Rows from block 9 of the audio encoder of a small contrastive audio-text model, named by matrix and row number. Each number is 128 + 32 x the weight over its row's rms, rounded and kept within 0 to 255. All counts start at 0. Numbers have three digits each. After the name is the row's rms in percent of the matrix's.
After each channel's rows are labels from the 100 clips, of 14848, where the channel reaches its highest value: "top examples" is what is common among them. Only what is clearly more common there than usual is listed. The data: struck, bounced, scraped and rolled objects made by modal synthesis.
# conv: pointwise conv (encoder.blocks.9.conv.weight, 192x192x1), inputs 96-191

conv.95 114:107106134081188156171123164131112104140139116142169138126144141121116097135151135176078156092121144154082089147101103082153124154149098170206115142144114130145134094102125172019129100115129081131091065159068103074130122156142123069136175134145123071139081166160123093178158111133129102071
top examples: muffled (low-pass); hard striker

conv.6 132:178138108071172092121136147146139116119121149152145141152145115120103125105089112144145128115146138156089066184068182201112120108110144130148113112115131139148055111107143125123095108188085153103140094100133165105127131080119134198169172078192123124085126130154123189224121138154098094022
top examples: muffled (low-pass); hard striker

conv.185 103:094156128107177167137138091131107135152158137160089108160124142109158092135144154124140140135104108127149117168122137121105106106108213118156119150135113126164133074189134115123109124107139151138107057149104131128164108122157134126118146145000109190125159108150080090076162132115121174100
top examples: thin (high-pass); hard striker

conv.124 084:176150125147145139051137104138125107088181131139174149101101123096112118129139132096209137131138119134191125146084146161110128144185141152136098133178115115103123072145116123120176112144142154132166092155154077065130125166086149121180118085075131144158120156051122079078123144105093126083
top examples: thin (high-pass); hard striker

conv.50 095:112132096161186172113109124125066097171141137131076170119125111149161127056110102119153107091108149158156171176102102102147123107082152130129117117122181150134103098123124098116135164072141117124093096000066133166146134180154133092133102188126127131081109157119134102173191169148149133113
top examples: thin (high-pass); pink noise; rumble

conv.68 119:113148123124138137101112107078102151164159110110131137115216141190101072164111124141152142176103149125115106136130072082116163115111121123141151098162109141120184102177182102189100133106135073123141187156114106149131093154118073208118102145187113158147131155163176127159151146125129089141
top examples: rumble

conv.30 078:054067060063113123139117163148136159106176146115100130135101154143083188099146117070121108094117168136160158102138137092112082144119086096129114154112090148091128161144110152108098112063158153155146078146169132123136120155040174093101139051144065137060116097105111122150125146130087127092
top examples: wood-like damping

conv.7 124:216149131099121116160111175124115144162074120089138071150160056123067092172082091057124116102099128143115080135152102183113121159046124116084118027154111124119138125106130111108114116073103159121137069115157175123037161137076102131179106115160132110106104120149125148098058163149152125141
top examples: clipping; text has "clipped"; rolling; steel-like damping

conv.135 129:122107131080095143152121135144136143099144144191103088143141148147140108085094110175159131160116137107162093144127187161103168147114134169089103111138099100121176110120094137122120141077116173111000144103098128123125099144110054203108132141151117150155073173073160141138121092078167131054
top examples: clipping; text has "clipped"

conv.134 137:119175140118159103109136096122114104124108136093079131143125158131123092164123155137135143070137134199194106158209133096140088177152059083081130124054141125125218103096153147164105094092111169116075131171112107120112098116091147102115098079145171139105151151132107089146036111178125178201
top examples: thin (high-pass); white noise

conv.122 106:096137082159115152109139125148139103087168087132114111138102097134128131078084145111085153087083071175130193121160145138142140132202116068131129172151135127151140041134157125104128129156139134118101152209224133133131114134157125080134111131092121134146136101191098144115136169170149114110
top examples: plastic-like damping; one hit

conv.16 092:141057114083114135116131159100156089132061123121138118131201126142121057171084115170160110088150087126118102051112112148106147119129086072146113132155141100109104107104102096128083118083144110128137142069079140126067114121172117096100070076096088168174158144064089130079094127097125156124
top examples: thin (high-pass); hard striker; shape: clamped rod

conv.180 081:141130080075131129095189119150171129122148146167136125146097150125085189124149000131166148118159174107088085140162130075235100118139166142155138158129111081099133110119107051166141092148186130109155090137082127149157156134142186180127132130116132104116129148119081171100116101140142135154
top examples: hard striker; membrane; action: one hit

conv.44 072:134129092100086113087107159160097120097111169100096097063064141126133174154144089158124136135153160065097137095149150153200141117135046106065188096116041109095129110125149122132099125157132139090173093156135115154163129136057168131170179166096136143113116122148138091126118154136090062123
top examples: small; wood-like damping; ring

conv.151 126:219013188114152129182129131156106132131126126136130053155104141108109133099095138130066155147140161127068079090062138115088132140147139088138155127112076133147075079160125110150133116172142082132125149116138142107149087125118250081123171107087131118106133168122098163103115148083129126106
top examples: bar

conv.81 098:136127153112126130191030130143114193138073127138112161155121121152118135139136159118118155151111116136125102106118092132217170076131136112138048095145108153117125137138107124169136100120161103104117153146153163000146171119124121119139136128115098161131085160125180146122141149133125138131
top examples: small; rumble; square plate

conv.84 109:093134140146153147145153143117122118091119157165068127105086143124116122089083123098081108093139126141174112114060114092153119098168156135136082070127096156154072063114092084161064086156118199135151126134138074109077087167138122119088121083074123148077143102155144162146104092137180141051
top examples: hard striker; muffled (low-pass)

conv.125 116:120240101077104169154144118117139104158146163203105128090111131097144061081109111162163132080137131090144133088120167085139121083164140179085124118165091160130132109152112155177164138133130128184164134166147131121172137142128118157119096079168093186079197140067134176115124092120132155064
top examples: rubber-like damping; repeated hits; text has "noise"

conv.52 099:111126130072141131109113190160111092146125106104169094092182108132140106113131162192195222139140124110122078083194085167131126147146192133125064174113120108129053117166165135098154136159130146062121205122154118140063127124187113076110166127113139122120113128108136164155065130184139095175
top examples: hard striker

conv.153 088:104089121124140107166004142113183113135132130087141171138105126083161119097117170105148166116095129110122136099111131130169180084108112098122121143100162171151163108159086102131089092138083101112161106138116168132105050106120138141144105077137120176102127142119135098154143119092101137171
top examples: clamped rod; small

conv.18 090:080086115160130092140146132071137144096112113116111132106107160133151125085060117160053110127128105084124122082089157121110105073158127066119115101167163106090104132174128182158156104103115093181225045112151184130070101110114141103156102166104142143099113134096108128118082119102084083127
top examples: rubber-like damping

conv.2 086:079174134125115204159117087150135126138111123157052173170137131124142142189098133156101069109089150142097143168176132163147123156093123101152140103164130136148122092136122110090135103107175136115203126085157151080135093102150109146097154150155205050116094024095089112113150118145107090149
top examples: rubber-like damping

conv.152 079:126118070158141137127145130099160160127099156179172126114157134124136128120091128165176120130098147105170089146096130148188168071083151154078112138121130200142166104108111147129100166142111140108102062131085130103094104097163127142144146144105146104124065153158156126078106140125125118129
top examples: small; square plate

conv.57 114:131088125128126091103167109151130159109154138128116149132168132151131087076117127141207145080140142165129130097151118135050131176100156211192102152125127124113179090117150090124140082136117213094083105095147157178146109081185140112097142136092131126125122125077077137059100171121108135125
top examples: clipping; text has "clipped"; striker: soft

conv.173 074:116143119106152139137131057150135114139196120109115072134112117134137142091073144113118154138156159119153118172085167159131080127060100098111160099084146122123115115110140119134135136151144068141121198206105125105085103132087103159094166096158132136121161075174160144105100149130110077140
top examples: wood-like damping; one hit

conv.136 112:095116113133127139137102055088121136145224137082221081110170170123157141198128108092113112153110123115161118114102134077125121140162152162205152184124112134100148142237121151101095141123146128119111085117131073131130138174105044155136110103128071113119119124146134154168129109102126124077
top examples: plastic-like damping

conv.148 106:188108150095113116125111096148174117122195133109120172132139101103115068112118138080189143087107082040211125152078078119152133122125152221152104071113137085123100093184122139098084130117139136100105106086088118092100132105154151082174108124144148099103096112140110104127095101112138102083
top examples: clipping; text has "clipped"; striker: hard; plastic-like damping

conv.167 098:053065162119174155159159106125146180134095132092050172137098118110112132106088123104126117113118117135098095103095092127125146129017092084127118096137153119097142123130112133117125143148097101105145044115111146151058083171096158165170126126140138088109119102062112116105140144113142116105
top examples: wood-like damping; mains hum

conv.175 110:123144128110102091146143128127141129149065084152139147178212112153165065143107103128162160132131140122114128069181159113094115193087121132161123180167150143115102121153168077117116142092102155130136184138108163135106092114150166136132144118129130086120159155075137124177135118083142096168
top examples: rumble; mains hum

conv.62 086:150125197136105116110135184134143104161130126124167126113135120172115082121112118093118114100123134073166113105140147168164119134123124132153184144128145149096148059131168193166112111125156126128157128127129128191162148129064186102129149163142167103143155120130077059121150166156157090100
top examples: small; striker: soft; bar

conv.69 099:115104120159104117185103182117133161129126131115165149128131092138134045134107170072154126105139129121120181089150130125138150147065107142111077099132121116131130100098197086118110109069108152114119131083135108063109148116022166140187080158065092154177162130163135085089157117157108094167
top examples: rumble; pink noise

conv.71 109:063092151138146143108134062161109153127118115133109113129093129147136052158110133096083115025135183095123125162131110091134099113128117138098092123173081114081093078126122085133139128148087077149053154122075058147075095112117030091071137085134084125090078170168179099109130096113111147152
top examples: plastic-like damping

conv.143 080:126073148143106069110080104119154153170127121077106145121111125169160143132117144044089123116124127094153151172095135116182164084127106105113187151105119117138124083133109119086136147142167112110142054140136150160159106147098082107165105178112131128131067141107081041131115112169094122095
top examples: bar; rubber-like damping; shape: ring

conv.174 090:163078104109090098187151108143161112118121160116131104121172165126096208080112113074131136101149139082176126123131151013082120136228128132130151116113176141125180135159123149167131093117144149102078127174132115093120129140135153099182135123125056147139100103126131166107119123158067102127
top examples: plastic-like damping; bar

conv.9 113:142103146137047114089137077099149139130138120101155199144094099100137104132207151129215100098105129144176128112101146152090094127075130154120147127073108136103129128110145149118105063161104131060125078091111189107116122085105164060132118111177097133146072085116135128073089119129128137141
top examples: clipping; text has "clipped"; plastic-like damping

conv.161 072:167196097157107136140109101116144177121188123107138164125127153142156129147098146121122131170103175091166074117111110115099048129116150143076116168112167117122149112149130080137118135109158168175127109093121106176146081127108115144127129159106156111113126124106133131119141179175092108144
top examples: small; membrane; round plate

conv.27 101:141138141127137168134113108088151132150121125183067157167102079103136148021110125141095108120125134080165146121105139121129098083091068184101158119157182120148118185114121145151109095101130165105092138003095166119112141132151150151126101124125136133092161136153139084087191103140157096102
top examples: rumble; thin (high-pass)

conv.111 087:105131130092186124085117163122133128131140117097120097087162067106104184156133115157198144138104087147131069135242112082134105120158150124176101203149148153168144110095135212107163183154137206100106094134080074104102100136102179106078158123086106126124150135132118177176107053132093113099
top examples: hard striker; muffled (low-pass)

conv.107 083:095128098108137052133123126133145141123101151185104166180162118162083104054149142170153089000115112120126155148141123178167183144143114056148087139171136166089060117116089135129105115130132117121102112133156136161119116124178100124181128084061185107128123100020084110095100074156097090086
top examples: medium; bar; rubber-like damping

conv.130 082:113149160102114104150142125190168158104123127140122087069144164128111197141079136095117082126126077134141144068121106166162148186104138046192125112086130058115166153109103162153148185140127118135110095084156091153117138145155131085135195171154148156152177132118117120153084162137113152130
top examples: muffled (low-pass); membrane

conv.166 112:157164105073140148068077161144135135139132084129101113122139132115155100108128140248164168159118082093089127038124121164123152101126087135188138143116088129163073129091146124152087061112116124126169185166084094085188128134172130056115162139029136110193093150132185161164143116112105120114
top examples: muffled (low-pass)

conv.40 098:092149125135143149167100147181111113118117086138050079137135104096121167174109132099099141151108124106159102102138122149138154130141124134151144118135141125110109182061069083213153173122152093092076125159133139132153145103114086143084116105170136112085101122070126091111113103202127101157
top examples: medium; closed tube

conv.89 091:167167132099086108124119124102109129176144121129180131113157138129135168069123148074174130105173123034126093155135148012150094115127109123189120108103120180112117052181122198104082101117141093126074087189187083125106097150140122100158105144144067097210136142130146110118125141125121116148
top examples: plastic-like damping; shape: round plate; clipping; text has "clipped"

conv.93 112:162134073098107130145158164152082117128144112047104119152135143153096116128124139117069145159151115163170126132194184129080131154125069134076114147099096088125127102127163167113096100063145189145074129171089121110102139129081083089127120130036149135127153160163129073093148131175172078150
top examples: hard striker; shape: clamped rod; clipping; text has "clipped"

conv.108 096:154129133110123095180108112148136101117173136118109142094178102138103110132127127124197143106095111084158097114089107127155105082179138255119138112126149162117073123142102139148102133177176191097114147103113077123063082154147150114130189113149158096101151116146118163078135100119087125141
top examples: hard striker; thin (high-pass); clipping

conv.189 085:153190142114070177118158106129113138069143146124174142122084131117116157131096141167085156186157130154153115100103126165090146095137100057059104134143148108127133128166167124118088135069114076154085157086157154140125155140123152174194099112131108129142116102109118109136095133090124047130
top examples: small; membrane

conv.79 115:111102128133138104163134105144160143119093138148130125191125105200095145098113169097138190186135129119149111132146174059092104109157093136126098166113142102062089107111202105145125130109175140104129158149171182146009160128133080094105102094094099124092094103132181130118136170143150133145
top examples: rumble

conv.92 099:112168141170111101166134099116131149120150120072148124171107110155170145068081145154101154121102097147171118148130135176130142103121115103103115114102174111125145102131102149136152179082148095116107130197188179140123121127136103145186106142121148108113199101144073181109165172156181127109
top examples: plastic-like damping; repeated hits